config.toml
text_encoder_norm = "rmsnorm"
text_encoder_norm_position = "pre"
text_encoder_activation = "gelu"
text_encoder_inner_norm = false
norm = "layernorm"
upsampling = "nearest_conv"
lr_schedule = "wsd"
Rows from block 8 of the denoiser of a small text-conditioned image diffusion model, named by matrix and row number. Rows with one number belong to one channel. Each number is 128 + 24 x the weight over its row's rms, rounded and kept within 0 to 255. All counts start at 0. Numbers have three digits each.
After each channel's rows are labels from the 100 images, of 14976 (inputs lightly noised), where the channel reaches its highest value: "colour at peak" is the nearest of a few named colours to the mean colour under the peak. Only what is clearly more common there than usual is listed. The data: rendered made-up planets.
# convs0: first 3x3 conv (model.decb.0.0.convs.0.weight, 96x192x3x3, each kernel summed), inputs 0-191
# convs1: second 3x3 conv (model.decb.0.0.convs.1.weight, 96x96x3x3, transposed, each kernel summed), outputs 0-95

convs0.48:107107152129125147096170128116116125169139089196119134117138146139140078109093125108092132121121135122115124136119128151139133137121145166101143132112137125102125138111110112159114160148120111117129126162120144135107129086110122091105124145133112115133132124113122103101127141102172167117116111146114145131143168112114104121122123158157105181184192114146159101129118136116130147140178102141111116148115143138101128143173096137082123145113076113102118140146131072165111125107084081105154158109115152142122074121086124140089108114122167135153166167134082126158111106166169176120
convs1.48:158140102091088162116129146187150111139176119098128114094130120130148132134142084098119117141093129118107110157093119143085154115158128121150153100163132135116125106144113119099161122095141140167131117078122108125106102139146136132163109121134094104153193139093125132109163108129153111166
colour at peak: grey; brown

convs0.90:114092110119094151135153136134169080082148096195181166101121124107140206085140094163097171099112110116142115112151121133114115145149144115108134125105109082157123160106136114117116123093134120092127147143198129140120116127113132142151147155107143143147106144115123125157097109099142130140115141130125108112115096123133101127127135104106092162125074159092143110174126190163115097145133139114143151101114088175139139099128109133126120153140101155085112125170112110131111139127124101152083147103131120122122120128097100118142122140111132129088136124095162122143153154124103123119
convs1.90:149072123161113122113118127132102134130129134155121113141129124108089143126128140146120119108127138117133147138124128126120113144085113156132106173143075166092112152180151099123147113149069085110111086120124151115121147130096129163134100119151097131085153117072173099086116160136137097149
colour at peak: grey; brown

convs0.25:146153138131137136131108104140079094128097170148092123163160136080137095138139154132159143142161123128126116103118081148111099135126131120144115130149147171139169128093099153125110104118126109159123133138094142164114151133107125116100148109145142080099125161139144145131117110097084121109113123133176048119126122149111088135117163110124122105141086135164145079127116185132128122155126104116129144072148167144136152148105171159120094117120107123110144111151138124125136095113143142152113139107100135108096106119143152128123133089210148155100112146158113163137172143089129132121
convs1.25:151161078121167162147105131125114113088094102120134099141138112075144088116116120128121114131149120131155140159118128126154116146122133163096144133143107120126134130128123147130113072135151195122144157133124104158141148092127162124143123137115136097141123147146073172100166108125117091193
colour at peak: grey; brown

convs0.71:130139133156129116166137088128100097148152144131108147110113101182120112108129147172127122110171097140123146141170124097162120148141108095111099092124111097130116114160106164119128123137160135154140166117118135122113138127148155134107126146104181111087117130116106148103068089110156123178081108126129147188085159118126128104162168168113144174164122110146143096163142101104125106128071142142111119143138099151137146103152115172157119153135092143100165121121156157159146109102146146126135165130139137131125134098105127100122087100099175127125148145157138126134138109083139114136
convs1.71:129129093140103133132104176152146151136112098115102123144150104113142142148132155168122114112086137115113111123156167146128117121158103107132156128141088114140160093138184096133169077128105141149162112096145118161120162105147139138126113113132109138150144156110091170153127146144131087060
colour at peak: brown

convs0.36:120082115128143166130161097116119122157152162189176109149089159146099134116115165123110111106139144105105148131119156113106096140150131121118132146113140135128125155137161138118101116100108127147118140101101144136161095120145141120109140117099144120162111094146127114151114150153126099140140182157131113160095117115167136110159155111158112149151127118120140127154138164136105185110146112163118132109112147121156119144152126134126081068111107128138108099132148119126156127180153132114116074129141167135192092087140105182098137118147116104114085149106178147093136117095095165107
convs1.36:122087133111086098146115126135123160104098132129146124105148182129104174118148134124088136147151128112174139139102107141072065127133135091138120162150073173149127143139160113141116097122130128121128089087139132100111157136117123147130097125134074126141152150094102126117116152130148137150
colour at peak: grey; brown

convs0.34:100099134197151112128134113141094105118107147187178176117116115111143084150140109120140128127121125117123139104123138116149152112120137171119162140147125127122136134164133142151109130153126130180127086102119157123103153157159095160125095135129113143159122110138137134162093116152102140151173153104137087082143110148162161147125121135167139115129133143121106135139149132149186084107104111176127129164174141152093121089069115138098163127117133132131159172120124089080126114114106139113092130118109128127118160164098084148147141133137100135122129116129108081126120126108108174098
convs1.34:146118075099102122165138110137114112129117132137127138097115115135096120122130108161149151160133089177138160138110120099115085144171140070096165166128145167074133133079147113119119123106072166135119114128145135107153138135155104149108150105124115139126148131169140095111147152128134136096
colour at peak: grey; brown

convs0.11:126115100143111160129139128118137115141139108107167136133132126132131180130139129102121124153142152108154113153138138121178150119141108114090137121166100142133127116206122127126124103131113128117156101136106103130145092100106144127158064146141118151154145119117131136120113140123131113128187132141117168119110118141118139115148154150131118085089131103087099143115120140153173121126125139060119115112092094055058163109123098111139138147124125139119137162201146120142141156071148128131129113129135171135155116161085103131112120096118121054142102122129129127133139136124076124132
convs1.11:105137129132183157153124146115137137115077163156104134148102162126115126113120090169121144133101159154155086120120157166105128134130154130125126184129135154099125108125142103122115139146120145115163118142150089126136119158117163133077115155133101144108161122060136099088103157123105096131
colour at peak: grey; brown

convs0.5:132094124146105145145149160158148140146140149151179142133122121151114102127170096139148119176120170147087155131126082160123116131142178143142147153134140120135136142110109134105134115139123110134125093126140150144089097169108182151109123126162163130137110142076115147143137122128151123126095090092127175138118100107113141123123156129159076098107128114126114145099149084133116118113140135084142121082175122155098136130155141100116114165140165159124110082131084154120123125129147139077148138166155157144096153136140122113156106091133078084129137106098119119137117088100118188132
convs1.5:125202075115160129125137131134141104102126118108103109108127142141123146114126137135122084108165155148172117108194178125122072120137107140139134153124136126104092084082138141126163148138109124116113105167099119146100106108107092113146141112100123151130139116103152163133160137116146135115
colour at peak: grey; brown

convs0.56:126133133122110183099110113126149140115140101142187099128149138112150126135145141143130152149157125140134137142136124123136104126149112104073133139149133132101139089134145096126135131109108117139136116125129098137117120143107147148104119117130139139114135127122128121138067095127138134144089141145085123146131150154126107127165099176133121123100132101104111043130108144124104119107167148095167203157087106136096179117149156180099170139158119105137137173132143153151100130085148094123111122091120134111126163102109183100093125078104173125139160126085125152102108104148127128138
convs1.56:102147076126081088132137146137162123129124139107132151119142154096092123121124089157106138132131138153161117176146107129121166125119115105126109106161123162138117131111082106142116110129137140167146155112086103145102142099111132119129103179074121110165136155075105158119120124155122079113
colour at peak: grey

convs0.38:137144105117102128113158106113141119097134112062126124090124123107113084112170122149118145097144133105109117137107112101133116111144115166182151108118107101119146102112088148154091168137136154108109120147110111138155149117095110134117142124114135150033120156149107127134102174086157089121142103158116168109140152097108138079193122153152152155138090133130159121119108160101132119127128130130165161077107104118150162131164126137105111150125127135126130162104118123112124091124098094115131110114165129150139159118131136115147167120120164158107122112133136158152086159130125096089
convs1.38:144114121127081162174133129097157129109141119118155127135129117087152119161112145092131110137099077152126092175152134127150146133132109130147108114116122120168100128111119175106098132136092121135155147141134125153121159088147108119129084146090186096138112187163117109106089136133142134104
colour at peak: grey; brown

convs0.79:151128140112142136118161115134128132135162147140150138151123141093143122179110100125127120139131116168117128116146106129143133122121128143059135131168181077087145143146137123129109098160123127136133119154116135129093106132131120134103109113138116143204129142094117138134143119161151156170120130144145181116075173129138159148136151095157085122126133118124139145134155106154145150157118093181091124137126143145148121142115151101119092136119190141161131132186085160135151109118145145155179142142126109154153100163130131091134139150164125116138124150106184102092111116182154133099
convs1.79:123144120119079145153108147158107143147134106120109121101134134130087169072147100148138145107169184138120111109111107151145098148138145128147143146172169117120100144096136099136130125116132189137130164130132121143134094154139137112101162108138084122133153107124114104154156116161143109194
colour at peak: brown; grey

convs0.66:116131122125145145120120086140145144115147155174088159110157128128135076119107122105124142165137129142104144122152059150113155107163108105113116140122136097094125169143119095109123091107125135138133143176136144159111136145105115142140101145155115163088119124099120127143121105154129111159118157165105153163126112098122151121123124106144124120134109171118151125117129147096090071067157141090122097135110137120104129172153100128097128096132085049130105151137145146129119110149102163132122103094156155134144095126109173112183136128133098162135150161109122103124158108146134140178
convs1.66:101102100136075097136124122106123128165151129183117143121198146133117176132125172154152100143132132121128141138126085117136109117113145108161096128162109157134159127169171120183126102098151140115135123110147125158110154099122161136156132152126119119164131138127129127140118119096080131172
colour at peak: grey

convs0.53:081082151120127165129132139142120112140122121132130135155132136110141083122124094106167136138100099119113152134158106164124133141122135149143134128150083108128130122096101126105107099136115130117144114170123113157093155124084162132095126145122154139135093117114117130092082101120140153120127139108086160120132141123143170117114106168113141123178135107141095114095109162186116101152126118133134140125090135084127128163157113120099114156105125112129087151121137167119167084130141069104115084085139144107115112109170148152099155097148161095145113085106137073145159161160091109161
convs1.53:145103107099108141133129097086116120137141154106108137119130115110122116123133115148136148109148138144125165175119132087108155136092133106149118103093125129198121097114113129125087069170101117123121128103183125143128153073114177117132125116173112132127136148191127126141127096128156148143
colour at peak: grey